python train.py --model="sound classifier" --train_examples=26041 --time_shift_ms=50 --n_mels=64 --hop_length=160 --spec_augment=true --targets=["number of sounds"] --head_dim=64 --bias="all" --width=192 --pooling="mean" --init="trunc_normal_002" --optimizer="adamw" --beta1=0.9 --beta2=0.99
Rows from block 3 of a small sound classifier, named by matrix and row number. Rows with one number belong to one neuron. Each number is 200 + 40 x the weight over its row's rms, rounded and kept within 0 to 999. All counts start at 0.
After each neuron's rows are labels from the 100 clips, of 14976, where the neuron reaches its highest value: "top examples" is what is common among them. Only what is clearly more common there than usual is listed. The data: synthesised sound scenes: up to three everyday sounds over a background. In brackets: how many of the 100.
# fc1: MLP up (model.blocks.3.mlp.fc1.weight, 576x192), inputs 96-191
# fc2: MLP down (model.blocks.3.mlp.fc2.weight, 192x576, transposed), outputs 96-191

fc1.221,237,195,186,222,202,158,222,160,181,265,167,181,215,250,221,184,224,143,192,263,262,195,182,211,335,172,262,218,230,153,208,184,153,208,199,237,258,207,132,218,153,286,185,184,138,163,155,234,212,155,155,229,184,143,206,196,185,155,206,150,163,224,233,175,197,171,217,218,179,167,177,162,159,225,265,170,209,224,198,170,136,221,241,184,201,204,145,262,191,211,187,164,246,167,199,126
fc2.221,240,170,266,223,221,220,206,220,198,87,213,167,177,173,247,198,156,215,227,182,132,217,251,252,179,147,216,235,180,236,235,219,168,182,204,216,208,164,251,190,189,154,170,254,192,218,211,211,181,179,171,185,167,192,135,187,222,220,212,353,223,186,215,168,234,183,169,217,171,253,201,249,217,232,183,243,178,213,174,182,188,134,213,201,172,210,262,188,182,214,190,147,185,213,184,183
top examples: number of sounds: 1 (93); electric buzz (28); bird chirping (27)

fc1.506,268,169,234,203,189,199,148,259,200,236,147,227,211,157,230,190,122,203,95,172,153,192,245,216,221,173,215,216,189,140,202,127,153,174,189,182,168,212,203,188,119,156,216,291,166,275,264,198,242,143,176,148,168,236,200,179,257,220,218,158,222,211,203,123,189,160,274,261,186,235,195,270,225,196,246,248,138,187,160,174,197,194,203,176,253,197,262,230,220,244,217,158,217,215,258,183
fc2.506,214,247,164,230,155,200,207,152,167,223,146,259,266,218,142,200,174,178,219,174,146,175,169,191,216,256,218,249,187,196,179,257,224,219,238,281,191,165,208,222,246,265,263,232,146,141,184,210,193,285,173,269,184,189,212,217,184,182,290,160,163,282,272,212,172,236,174,207,188,160,169,206,222,196,193,194,236,217,221,162,207,246,209,203,160,283,255,182,198,204,185,197,301,188,188,138
top examples: quiet level (60)

fc1.488,168,176,158,134,263,149,203,192,210,244,218,191,184,217,194,244,220,137,207,173,231,198,189,201,225,143,230,225,211,207,214,180,213,216,172,209,235,185,116,193,239,258,174,165,208,215,187,254,195,202,239,188,157,230,215,138,172,146,209,209,117,216,231,252,292,152,178,138,169,170,177,142,156,158,199,200,242,189,202,165,71,203,181,231,230,208,151,207,195,176,189,193,209,270,199,177
fc2.488,215,149,237,178,229,163,184,189,208,175,258,134,136,154,222,168,197,238,146,212,215,193,193,181,197,150,156,138,218,194,171,142,164,166,191,136,160,199,247,177,193,135,186,252,247,221,240,199,255,164,213,170,186,229,238,170,222,238,179,346,223,150,192,193,234,196,174,206,238,216,238,199,209,208,200,213,197,163,209,214,208,212,201,224,226,159,205,236,248,225,238,231,181,249,202,261
top examples: number of sounds: 1 (80); bird chirping (25)

fc1.538,218,149,191,231,203,115,223,138,196,186,236,153,190,238,253,232,255,114,201,203,269,161,163,199,260,189,171,168,271,161,198,188,171,208,240,229,237,249,153,195,189,287,149,167,167,156,194,197,240,244,230,249,206,204,209,194,176,140,244,177,161,264,245,209,224,199,223,198,217,187,193,158,154,172,237,203,230,162,240,177,111,177,252,203,236,196,137,258,224,205,198,203,221,239,224,133
fc2.538,171,132,249,198,268,207,159,210,226,152,210,154,179,177,235,201,200,170,152,162,216,209,200,222,236,136,226,174,166,202,198,221,125,171,171,178,186,204,212,147,186,168,200,186,141,267,218,239,202,160,187,152,169,214,128,197,162,235,176,315,227,178,252,205,230,151,225,214,150,223,169,186,190,235,187,240,178,218,149,122,175,150,177,254,140,274,211,214,177,249,216,155,146,214,224,214
top examples: number of sounds: 1 (89); bird chirping (33); first sound: bird chirping (32); background: vacuum cleaner (28)

fc1.567,155,183,221,201,213,120,222,184,243,164,192,170,183,259,270,238,195,140,193,160,201,242,237,238,261,216,249,212,191,194,200,210,83,270,150,234,249,219,174,195,234,261,146,182,147,202,217,275,191,266,165,210,165,214,163,175,130,191,223,205,175,280,290,219,195,180,201,177,157,239,155,178,136,189,209,234,153,225,154,91,156,104,189,236,182,272,195,217,203,239,189,152,160,208,209,147
fc2.567,197,188,196,216,237,216,150,234,208,161,184,165,196,179,148,197,170,201,182,143,200,191,196,158,177,159,210,196,189,182,198,194,191,152,161,136,183,186,234,152,175,157,271,239,190,261,231,232,195,169,177,159,204,237,190,189,174,256,158,337,226,184,273,169,212,151,202,230,225,199,187,201,291,203,183,232,175,231,184,147,205,188,181,190,203,209,214,208,191,220,214,200,156,194,207,191
top examples: quiet level (73); electric buzz (36)

fc1.514,189,173,177,152,265,132,206,184,179,229,199,170,199,245,205,246,252,158,219,194,221,192,175,204,256,131,223,215,209,191,210,203,182,223,203,228,236,206,148,197,221,267,191,160,179,226,209,253,206,198,234,192,175,190,207,141,174,120,190,221,148,218,230,245,275,160,184,124,196,158,184,132,162,176,185,205,253,199,212,135,75,216,174,228,251,227,135,201,182,189,199,177,195,286,181,190
fc2.514,217,118,223,189,256,190,181,205,222,157,242,129,131,161,218,172,173,247,188,205,234,187,198,160,180,141,196,151,194,174,182,142,179,188,172,122,165,199,240,151,172,160,180,235,235,216,229,184,232,162,233,175,196,236,236,174,222,239,159,357,220,151,164,210,246,168,171,202,249,235,223,209,237,202,219,233,181,199,199,211,220,191,189,224,223,159,187,206,211,242,220,240,181,229,211,292
top examples: number of sounds: 1 (82); background: none (46); bird chirping (30); first sound: bird chirping (29)

fc1.458,168,174,155,134,283,148,229,161,217,221,210,182,177,225,203,244,251,153,190,179,251,207,156,202,240,139,202,183,213,192,216,174,195,251,192,228,237,199,146,202,225,259,171,173,207,212,190,246,216,203,258,194,198,229,219,121,171,142,182,212,147,187,209,245,251,169,174,152,196,161,199,135,146,168,186,185,206,180,188,177,105,201,183,244,249,197,164,182,172,214,180,183,208,279,172,207
fc2.458,209,116,253,158,244,163,188,202,211,175,237,114,122,162,229,162,189,245,155,201,210,181,202,174,187,170,156,159,208,184,181,128,191,181,170,116,154,191,235,152,173,149,180,231,254,234,222,177,247,178,211,180,171,236,218,170,207,238,158,331,227,169,163,198,266,204,166,201,243,234,226,205,228,190,193,235,166,167,193,212,191,193,198,202,203,157,177,222,246,226,219,220,153,212,209,269
top examples: number of sounds: 1 (81)

fc1.344,198,162,198,161,218,156,232,203,201,206,220,144,156,226,251,209,244,129,167,205,237,203,243,241,278,190,182,223,204,166,183,204,101,211,151,219,230,204,184,174,181,245,115,144,189,176,241,255,228,188,242,209,152,201,187,156,153,198,216,117,195,222,277,226,215,127,255,205,200,272,193,158,183,146,222,225,223,174,191,143,198,166,202,229,214,281,115,216,188,230,204,183,156,186,226,159
fc2.344,193,167,168,244,180,247,193,196,186,205,318,167,165,165,193,209,214,299,214,153,157,221,201,182,164,205,133,192,268,276,233,190,259,240,206,192,135,156,218,149,258,172,218,255,269,214,192,140,213,206,212,217,230,283,264,214,159,208,179,152,207,201,181,184,193,268,123,177,272,196,250,264,244,219,138,224,224,155,259,243,212,261,147,178,190,137,248,175,176,240,153,243,240,163,169,251
top examples: number of sounds: 1 (66); background: none (59); bird chirping (28); first sound: bird chirping (27)

fc1.374,144,176,191,238,188,131,242,177,241,171,196,161,167,253,246,315,223,118,192,120,225,268,212,251,180,227,221,203,237,193,254,201,147,268,173,261,242,199,159,185,217,239,162,148,190,243,233,237,205,239,193,190,159,260,142,229,111,134,168,213,180,274,312,225,178,161,208,114,173,207,164,102,142,150,201,220,208,198,136,126,196,123,149,224,209,229,161,216,175,247,215,188,183,181,190,161
fc2.374,207,214,203,211,233,224,158,192,200,188,221,209,191,183,159,147,181,230,168,163,171,184,178,158,179,171,180,195,181,219,181,194,191,129,187,155,190,184,223,192,183,178,247,259,227,239,244,169,224,179,209,196,220,236,241,200,222,262,182,337,240,181,204,191,220,225,164,259,221,226,235,234,265,209,205,217,206,194,195,208,200,238,174,174,239,195,249,201,197,222,233,219,210,218,210,228
top examples: quiet level (74)

fc1.161,213,209,188,159,251,197,192,199,139,237,196,235,231,148,157,129,170,196,163,204,211,144,145,141,222,128,176,141,212,109,128,149,198,156,237,134,183,223,183,222,171,175,174,227,235,188,201,144,224,144,229,163,230,197,205,158,235,216,194,190,214,190,182,190,251,238,263,255,222,156,244,228,228,213,247,208,207,166,216,263,157,259,250,197,235,174,181,256,293,214,252,251,237,240,242,229
fc2.161,167,240,167,242,252,198,233,206,217,194,162,252,212,267,214,197,189,149,249,218,151,205,206,219,264,166,238,223,170,227,208,223,198,195,201,275,263,180,211,208,243,235,180,179,150,181,147,205,162,256,148,246,192,145,149,177,189,202,245,271,191,229,244,202,229,192,206,196,166,183,163,193,148,209,186,168,191,250,205,121,160,221,210,212,95,268,228,152,158,164,145,183,206,268,181,147
top examples: background: none (70); fly buzzing (30)

fc1.413,202,196,212,151,225,128,215,231,218,197,177,184,216,271,231,232,200,124,162,193,259,206,180,189,248,187,204,177,191,167,206,185,171,250,176,241,234,272,140,194,163,283,181,178,164,255,235,263,208,214,225,166,140,213,194,197,175,169,204,197,177,259,261,196,226,122,233,170,166,175,177,115,193,221,241,221,189,194,189,111,135,174,216,191,237,266,113,255,204,212,225,154,170,219,205,151
fc2.413,206,138,240,156,227,208,180,162,226,157,227,167,178,158,195,162,215,241,132,179,190,193,193,174,192,182,180,167,209,157,165,176,165,156,191,136,166,228,258,171,167,188,236,233,244,228,240,205,228,152,229,179,183,238,219,146,212,257,186,354,247,174,180,215,219,165,196,259,202,229,206,206,247,198,209,253,211,159,186,196,197,192,223,205,227,183,190,225,220,233,225,201,189,201,225,257
top examples: number of sounds: 1 (90); background: none (64); bird chirping (32); first sound: bird chirping (31)

fc1.3,177,131,191,175,237,152,215,200,215,140,206,105,173,209,227,229,214,128,155,148,253,196,206,183,306,163,204,143,235,163,180,159,174,226,203,161,221,255,156,156,188,264,196,226,194,203,207,220,230,215,218,177,194,207,234,165,183,147,191,180,139,253,254,246,237,177,208,190,206,181,219,144,178,161,231,232,233,181,194,169,137,200,198,256,274,202,151,244,190,218,221,206,208,241,201,209
fc2.3,182,138,268,181,256,166,172,246,241,164,239,127,149,168,229,184,192,269,167,225,225,209,230,212,162,153,145,162,173,198,197,166,167,178,146,140,179,198,252,166,177,121,192,202,247,215,200,236,203,161,241,151,156,232,162,177,213,261,147,291,227,118,186,215,249,150,198,203,230,215,196,181,213,219,175,199,154,181,169,176,231,180,197,213,164,188,193,215,230,224,212,170,108,249,206,263
top examples: number of sounds: 1 (81); background: none (53)

fc1.356,191,148,206,159,231,128,236,199,221,197,207,143,168,243,232,224,222,118,172,195,265,185,189,187,300,186,190,184,209,160,198,174,142,237,167,205,222,247,152,212,191,269,161,198,184,202,208,241,255,223,254,190,185,226,226,192,152,178,206,208,147,221,234,220,206,148,210,184,193,199,220,143,169,177,223,214,226,177,149,146,125,203,196,222,242,253,134,251,192,199,226,193,216,216,214,194
fc2.356,177,162,266,216,226,187,147,225,233,142,231,139,158,125,225,202,198,210,168,183,189,201,184,209,180,145,199,153,174,182,168,200,161,146,140,134,147,221,263,161,158,147,200,211,205,258,251,244,196,128,245,167,152,217,180,168,221,254,188,326,268,193,197,195,241,133,191,251,185,220,177,183,220,222,232,268,177,200,184,166,207,182,198,189,173,198,160,255,229,223,228,191,142,221,235,230
top examples: number of sounds: 1 (87); background: none (60); bird chirping (37); first sound: bird chirping (36)

fc1.405,186,159,170,178,225,140,210,204,248,206,204,164,190,219,261,248,200,162,153,181,205,265,194,219,252,194,243,189,207,176,215,195,153,220,159,204,198,213,176,160,180,271,165,214,164,219,225,261,235,208,250,188,150,233,193,198,144,168,168,205,197,248,256,249,201,111,232,162,163,193,174,132,170,196,185,236,175,178,144,83,115,146,164,238,239,287,176,230,183,279,225,192,172,225,221,153
fc2.405,258,155,223,180,242,223,170,189,199,213,227,165,172,147,152,153,184,222,155,181,215,190,184,170,176,169,177,187,206,169,190,178,178,152,204,142,166,202,227,181,180,157,224,221,218,253,216,201,227,147,227,160,198,227,249,168,211,267,177,336,224,171,210,162,234,169,182,248,208,233,220,241,309,198,219,214,191,191,216,241,226,241,203,170,228,159,195,198,250,214,227,207,208,208,212,239
top examples: number of sounds: 1 (75); quiet level (74)

fc1.532,206,168,232,216,194,199,143,264,185,216,156,237,244,159,220,140,133,206,102,161,130,193,228,196,236,169,189,192,203,153,189,146,160,182,185,158,166,209,202,206,140,154,226,298,187,254,281,199,271,180,204,148,202,242,223,162,242,235,220,165,228,226,223,125,194,163,256,258,199,196,223,272,246,214,214,278,199,166,192,203,232,211,204,192,248,193,273,234,219,261,234,205,191,219,285,199
fc2.532,181,269,143,227,170,184,222,196,180,217,159,271,224,224,128,218,168,193,246,210,178,188,210,236,254,240,262,255,238,205,171,248,205,194,237,262,200,159,215,226,251,284,214,175,179,144,165,206,182,305,149,226,204,177,225,195,160,207,283,180,228,283,253,173,149,256,175,214,178,189,155,191,205,191,194,162,233,233,221,158,211,256,228,172,195,280,216,183,188,193,188,188,250,202,212,128
top examples: quiet level (59)

fc1.554,251,203,246,201,220,208,153,269,215,226,134,231,217,155,238,168,105,209,115,176,155,189,220,199,241,203,213,204,192,140,181,138,130,200,195,168,186,205,230,185,119,153,208,262,175,277,263,180,258,157,168,150,190,239,203,206,261,227,229,176,202,204,212,131,199,168,249,246,197,256,193,276,253,233,230,269,133,168,147,169,204,183,190,174,242,213,283,223,225,263,236,187,228,179,235,184
fc2.554,191,259,155,215,157,202,207,146,169,215,161,275,252,205,122,199,167,203,248,176,177,169,170,195,240,250,269,248,213,197,196,245,217,213,251,244,198,184,182,214,250,281,264,197,174,129,164,204,196,245,182,260,170,176,196,209,174,152,250,174,169,295,243,208,163,232,201,202,168,175,185,222,208,167,193,181,221,243,212,130,189,233,233,206,175,272,223,184,177,189,183,191,276,182,206,115
top examples: quiet level (59)

fc1.461,257,241,197,174,252,197,206,202,118,220,188,280,263,179,169,145,161,160,193,170,176,171,185,161,246,179,195,231,206,105,140,167,190,182,253,179,246,229,183,230,159,228,178,229,225,165,204,127,244,194,217,202,211,198,224,151,242,178,218,181,191,246,210,162,240,216,243,267,220,179,226,239,211,184,267,231,192,183,228,247,165,254,264,176,264,189,221,240,226,219,231,253,274,222,259,139
fc2.461,188,231,169,234,206,203,214,217,199,229,153,224,239,240,218,202,198,189,231,243,177,226,211,231,243,191,286,231,160,230,207,272,183,191,212,280,228,207,212,249,234,228,244,178,145,149,149,213,148,245,158,217,196,192,137,215,180,238,299,276,231,223,258,207,223,196,196,215,154,179,144,200,129,228,231,181,172,270,167,121,189,178,200,192,109,301,200,159,168,187,169,141,187,241,196,170
top examples: background: none (62); fly buzzing (31)

fc1.273,224,184,220,210,208,191,195,222,214,180,176,230,243,184,241,165,145,182,103,158,157,202,187,191,260,205,192,227,189,151,158,174,156,180,216,208,221,249,202,210,125,194,180,277,188,246,306,172,240,210,193,187,216,241,209,165,243,215,246,141,218,255,227,123,189,184,277,282,214,196,225,271,223,222,259,288,172,194,195,180,181,201,203,189,211,229,268,215,212,273,238,200,214,206,300,180
fc2.273,164,246,187,269,202,185,198,175,180,201,141,277,244,248,152,220,171,206,278,187,182,195,207,215,239,221,275,241,203,229,217,294,206,191,213,284,184,163,199,221,242,271,282,171,159,171,164,191,174,274,93,232,200,165,155,246,162,189,252,186,206,235,250,186,184,199,197,220,178,168,152,179,168,204,179,174,195,264,189,118,171,246,209,213,164,261,230,183,145,172,136,219,235,203,222,155
top examples: quiet level (63)

fc1.459,239,168,169,161,193,178,159,195,143,214,199,187,214,185,219,143,190,121,163,155,150,192,195,190,236,152,172,237,213,151,193,150,144,166,141,169,238,219,215,196,175,221,197,280,214,219,240,207,254,179,247,193,197,189,247,185,217,224,266,193,208,276,234,136,228,168,211,249,230,195,257,242,248,192,274,234,187,153,201,161,138,178,248,165,224,179,244,221,240,231,202,170,203,272,245,123
fc2.459,157,212,236,239,258,262,160,236,155,140,195,183,188,187,182,176,208,236,182,170,227,212,187,165,186,134,259,207,208,256,220,271,211,114,170,193,146,208,233,181,199,153,245,185,143,192,210,225,144,184,117,159,227,160,140,200,145,274,192,230,244,160,246,197,248,191,219,223,149,185,153,250,215,228,180,214,137,278,189,156,160,142,204,193,150,230,184,186,172,196,195,146,151,220,240,184
top examples: background: none (54)

fc1.548,207,143,205,147,238,143,228,170,194,175,207,154,181,230,232,218,241,143,169,185,263,194,198,182,300,159,191,157,230,148,171,154,150,214,207,175,227,263,142,190,191,263,161,190,203,184,218,240,253,209,270,184,204,202,226,199,193,164,208,197,147,251,268,230,209,180,223,208,223,167,209,130,182,156,245,217,218,174,196,176,146,190,235,226,247,218,136,248,204,225,233,213,233,242,216,179
fc2.548,189,158,262,198,262,194,160,219,252,160,201,115,169,151,236,207,198,236,191,210,223,192,226,208,161,159,191,184,146,208,202,217,177,172,126,151,160,218,230,177,170,125,176,204,216,262,209,230,173,134,215,147,141,221,151,174,188,241,175,310,230,139,197,238,266,161,194,215,185,221,168,173,231,229,188,219,169,202,178,169,204,151,197,230,140,192,198,221,219,225,221,151,104,247,209,257
top examples: number of sounds: 1 (85); background: none (55); bird chirping (29); first sound: bird chirping (28)

fc1.190,247,213,231,227,198,237,194,254,206,236,163,237,226,165,235,157,144,211,91,185,137,188,216,203,238,171,220,205,180,120,185,138,129,192,215,171,172,210,229,200,110,155,228,297,185,255,264,202,263,162,158,171,203,246,225,182,243,213,223,155,199,224,216,130,200,167,250,258,185,237,207,299,223,225,233,254,151,194,163,170,209,184,203,164,260,192,291,215,237,253,251,173,201,203,242,186
fc2.190,190,280,151,234,186,199,211,159,159,211,136,256,248,233,108,222,170,185,236,181,164,190,166,196,237,247,238,262,251,216,180,244,249,200,230,262,189,178,197,226,211,274,271,200,168,171,195,188,180,269,163,223,200,159,222,222,190,186,269,165,186,272,249,189,159,242,215,200,191,139,163,210,214,176,193,177,206,212,228,178,195,230,241,171,182,273,218,198,191,186,186,213,289,201,232,135
top examples: quiet level (62)

fc1.536,255,218,189,161,246,210,177,250,141,209,206,250,236,170,154,149,169,187,179,181,216,147,172,119,206,174,167,170,243,117,127,135,217,194,237,167,177,269,206,207,177,193,185,197,234,193,198,141,235,190,201,192,231,217,257,165,217,207,214,209,196,242,198,151,220,231,265,231,228,181,253,210,238,204,269,234,180,160,232,272,159,257,258,162,236,171,213,261,261,200,229,251,277,224,235,174
fc2.536,173,231,190,229,191,182,219,206,215,224,129,235,243,250,213,224,203,158,236,219,191,228,195,240,251,202,269,256,162,212,223,253,179,209,197,270,249,199,194,257,237,267,220,190,131,170,150,234,184,219,199,244,161,173,125,211,172,183,270,243,209,254,244,200,197,170,193,197,127,198,137,181,169,191,189,193,195,261,165,133,187,172,193,229,117,319,203,166,170,182,172,172,187,251,207,134
top examples: background: none (60); fly buzzing (30)

fc1.282,243,221,185,150,266,236,201,207,169,231,193,253,252,199,169,125,154,161,154,207,190,159,176,151,254,148,190,194,206,134,140,179,176,171,250,177,235,244,178,231,200,202,199,229,247,197,192,155,234,231,214,205,256,199,210,144,228,177,221,146,193,182,176,155,246,225,242,254,211,159,234,238,219,198,278,215,189,193,246,249,179,274,259,198,206,207,225,266,257,224,187,231,273,223,264,164
fc2.282,201,252,186,234,202,204,211,201,195,209,153,237,211,226,191,205,179,175,241,222,168,217,199,228,233,164,275,230,197,207,201,260,193,215,183,250,217,214,206,223,212,256,242,170,179,150,151,223,161,233,157,216,194,181,135,179,202,199,273,245,238,246,250,225,247,188,228,228,149,177,139,159,178,207,184,158,185,256,180,110,164,205,205,181,122,308,194,190,176,185,162,155,172,265,207,138
top examples: background: none (62); fly buzzing (32)

fc1.485,189,162,169,171,222,141,223,204,236,212,202,151,182,229,270,217,226,118,157,180,229,194,209,232,300,190,226,194,198,168,194,150,130,240,149,220,240,211,163,188,212,278,152,191,166,200,242,252,236,223,239,198,167,195,213,221,168,165,206,239,156,256,300,227,212,152,215,165,170,191,201,110,203,190,252,239,192,189,180,127,135,167,189,210,255,252,164,244,203,229,212,156,209,224,244,179
fc2.485,220,166,225,182,234,188,154,190,199,187,201,152,172,146,185,172,161,227,162,136,219,187,175,178,148,179,203,184,168,198,166,203,205,159,147,171,193,231,225,166,159,142,252,217,193,247,261,238,174,169,203,156,167,228,191,166,205,265,152,356,230,194,232,172,231,142,199,264,195,221,225,211,287,212,200,244,168,243,190,186,202,197,179,185,212,184,168,236,206,246,234,190,161,215,208,242
top examples: number of sounds: 1 (93); background: none (57); bird chirping (32); first sound: bird chirping (31)

fc1.324,171,168,193,279,119,158,222,203,231,155,161,153,191,258,256,234,231,165,212,194,216,259,226,220,228,288,205,209,215,220,231,245,173,242,157,287,238,228,169,203,189,248,163,177,172,218,204,220,214,212,198,184,201,237,156,285,175,185,199,204,192,274,253,238,110,167,258,187,160,207,156,169,170,161,190,254,194,214,152,172,239,163,180,220,168,216,179,208,166,221,208,186,181,127,209,127
fc2.324,242,215,189,210,203,221,239,194,145,212,195,217,212,206,174,161,208,229,197,185,141,192,183,168,205,195,196,232,217,205,185,192,193,144,213,193,185,190,216,229,209,171,210,245,188,206,232,178,228,217,203,217,220,194,254,190,223,223,195,339,232,222,200,170,218,207,183,281,195,208,243,239,232,176,206,206,217,217,230,186,196,235,232,160,228,236,247,200,177,226,218,184,236,209,230,187
top examples: quiet level (71)

fc1.136,190,244,178,194,206,245,221,161,190,237,200,223,237,211,181,110,210,204,234,274,229,213,164,204,269,173,212,219,189,239,243,205,203,188,235,225,205,163,181,212,223,166,247,232,213,171,134,141,173,225,204,210,264,141,257,181,207,177,192,104,159,183,157,195,226,290,128,195,251,186,246,266,194,200,186,143,233,175,262,222,215,218,174,167,220,148,268,178,166,174,165,223,310,188,180,222
fc2.136,175,157,185,207,239,229,190,300,226,152,302,120,147,202,214,192,206,199,176,164,225,190,249,157,189,104,157,212,213,219,177,220,129,206,128,215,236,193,212,222,200,193,183,202,200,190,222,193,179,162,243,204,230,214,210,125,207,181,163,266,175,233,270,252,281,127,201,193,214,205,239,147,181,176,150,205,227,180,217,157,150,234,129,281,246,227,105,252,172,237,143,177,161,225,245,185
top examples: background: none (63)

fc1.170,197,174,183,127,244,238,251,139,181,207,223,201,203,146,223,151,222,187,168,217,149,191,146,186,203,149,166,188,210,190,187,160,221,153,251,139,165,182,199,216,234,165,199,246,267,207,190,157,257,216,268,226,232,197,251,156,208,186,184,154,175,157,164,213,255,249,181,196,251,173,269,251,212,166,186,182,242,147,227,251,162,234,207,244,240,154,226,191,228,187,191,256,256,251,191,307
fc2.170,182,203,186,242,255,202,174,215,215,203,151,189,230,233,244,210,173,132,218,239,261,240,205,271,212,163,279,227,198,195,229,261,106,179,162,246,265,213,209,221,162,224,229,168,130,224,199,236,134,172,149,173,162,192,121,211,177,189,203,279,188,190,207,208,216,160,211,242,116,155,120,179,241,242,182,176,161,260,131,172,155,183,207,191,143,227,148,188,193,191,171,126,162,201,223,156
top examples: background: none (80)

fc1.332,268,186,148,208,207,191,235,137,144,258,231,191,196,205,146,154,214,165,186,215,234,145,129,133,262,191,172,160,225,148,122,165,185,141,245,181,207,249,163,204,179,199,205,197,224,162,192,188,280,199,203,242,290,193,269,199,192,213,234,165,160,233,188,184,222,194,205,240,236,123,249,228,233,145,265,182,250,173,244,226,133,243,239,178,269,177,141,245,227,174,187,246,285,234,215,195
fc2.332,193,198,219,243,209,218,198,213,194,172,185,169,175,214,242,194,164,185,231,163,142,223,210,239,235,191,236,259,170,234,167,276,148,151,150,233,205,225,242,203,182,187,183,202,130,217,204,261,169,225,153,186,164,188,109,211,229,239,248,302,248,241,256,173,186,173,191,252,125,240,145,193,184,231,198,225,169,272,152,110,249,178,214,210,145,285,226,189,160,222,168,125,169,202,249,130
top examples: background: none (49); fly buzzing (25)

fc1.443,247,191,204,127,233,202,173,225,147,228,195,195,215,189,161,140,146,183,150,199,207,170,189,163,247,174,198,189,231,108,149,164,188,159,209,187,182,224,241,189,214,213,179,219,206,194,256,191,239,209,252,149,224,206,228,125,224,252,200,185,252,211,244,186,251,206,233,226,195,163,238,216,233,216,261,215,191,169,214,224,115,220,264,173,238,192,185,278,249,213,225,218,217,228,270,198
fc2.443,139,194,207,254,281,230,184,258,234,206,171,205,178,169,221,195,186,228,223,236,194,234,182,228,201,143,230,211,130,254,232,230,179,180,195,234,208,166,222,228,233,177,238,198,136,179,145,223,162,204,171,177,210,194,117,192,167,243,235,263,226,166,188,186,277,172,180,188,173,184,148,234,176,246,164,195,171,249,178,150,156,176,183,209,98,241,215,156,160,172,182,137,150,256,189,227
top examples: background: none (64)

fc1.76,194,146,264,206,207,105,263,195,242,148,213,143,173,252,235,243,204,105,175,189,252,205,223,215,258,191,190,192,210,158,208,199,120,250,184,221,251,246,164,176,206,257,131,129,198,198,227,207,200,214,195,208,142,216,177,191,160,167,212,189,155,258,271,213,224,154,228,187,169,223,179,112,178,170,228,246,185,201,177,126,131,116,197,219,218,249,143,201,211,248,202,196,195,226,184,156
fc2.76,208,179,171,186,218,194,134,219,240,199,204,165,209,155,154,186,198,234,152,138,214,198,181,172,196,168,200,166,163,200,174,182,158,143,164,170,194,210,237,185,159,165,277,222,193,243,255,250,181,133,216,150,169,227,192,185,172,269,164,335,230,217,226,186,217,182,206,252,181,208,209,197,286,195,201,248,196,181,178,167,215,185,194,199,193,227,212,242,231,242,224,177,170,201,219,228
top examples: number of sounds: 1 (93); background: none (56); bird chirping (33); first sound: bird chirping (32)

fc1.193,179,180,205,140,236,154,217,217,210,184,198,133,187,213,247,255,207,142,137,166,237,200,184,181,244,181,203,181,195,159,196,172,179,223,147,234,231,235,206,157,156,253,185,204,176,227,244,274,222,191,218,157,161,224,203,198,173,184,195,176,196,282,290,195,216,116,203,170,201,173,189,112,172,212,233,245,166,185,149,114,134,151,191,184,235,299,166,241,234,255,218,174,178,245,241,154
fc2.193,210,127,232,164,197,219,175,163,218,182,230,157,158,137,188,170,214,218,129,161,211,179,231,188,200,162,180,173,208,177,186,193,196,145,188,132,173,212,207,172,154,153,231,231,210,227,215,204,226,140,219,169,168,260,208,184,214,233,163,338,238,160,203,216,230,172,190,219,224,218,201,214,243,205,200,225,210,167,196,210,223,197,177,205,214,160,204,222,253,212,224,198,227,210,207,248
top examples: number of sounds: 1 (84); background: none (55); bird chirping (28); first sound: bird chirping (27)

fc1.180,221,212,169,210,193,156,190,150,136,226,252,188,195,236,175,180,238,180,244,257,269,137,171,164,269,203,168,179,273,170,186,181,196,193,244,213,181,252,162,222,213,236,161,180,232,136,176,153,260,260,238,220,254,160,251,195,186,187,250,183,169,238,202,215,211,247,176,222,235,165,233,175,203,165,248,192,235,131,270,220,138,242,266,166,261,188,125,249,195,140,174,238,255,239,208,188
fc2.180,153,181,234,248,181,185,233,208,288,132,183,184,227,203,301,189,214,153,182,171,143,253,196,217,218,209,211,186,178,205,163,204,140,187,164,223,251,223,222,198,245,173,168,229,177,226,262,193,185,229,175,203,156,239,130,241,164,200,245,292,218,201,234,196,190,185,203,147,144,253,173,197,189,207,214,232,171,219,181,129,215,102,181,288,156,243,208,202,195,281,244,164,140,222,214,207
top examples: background: none (45)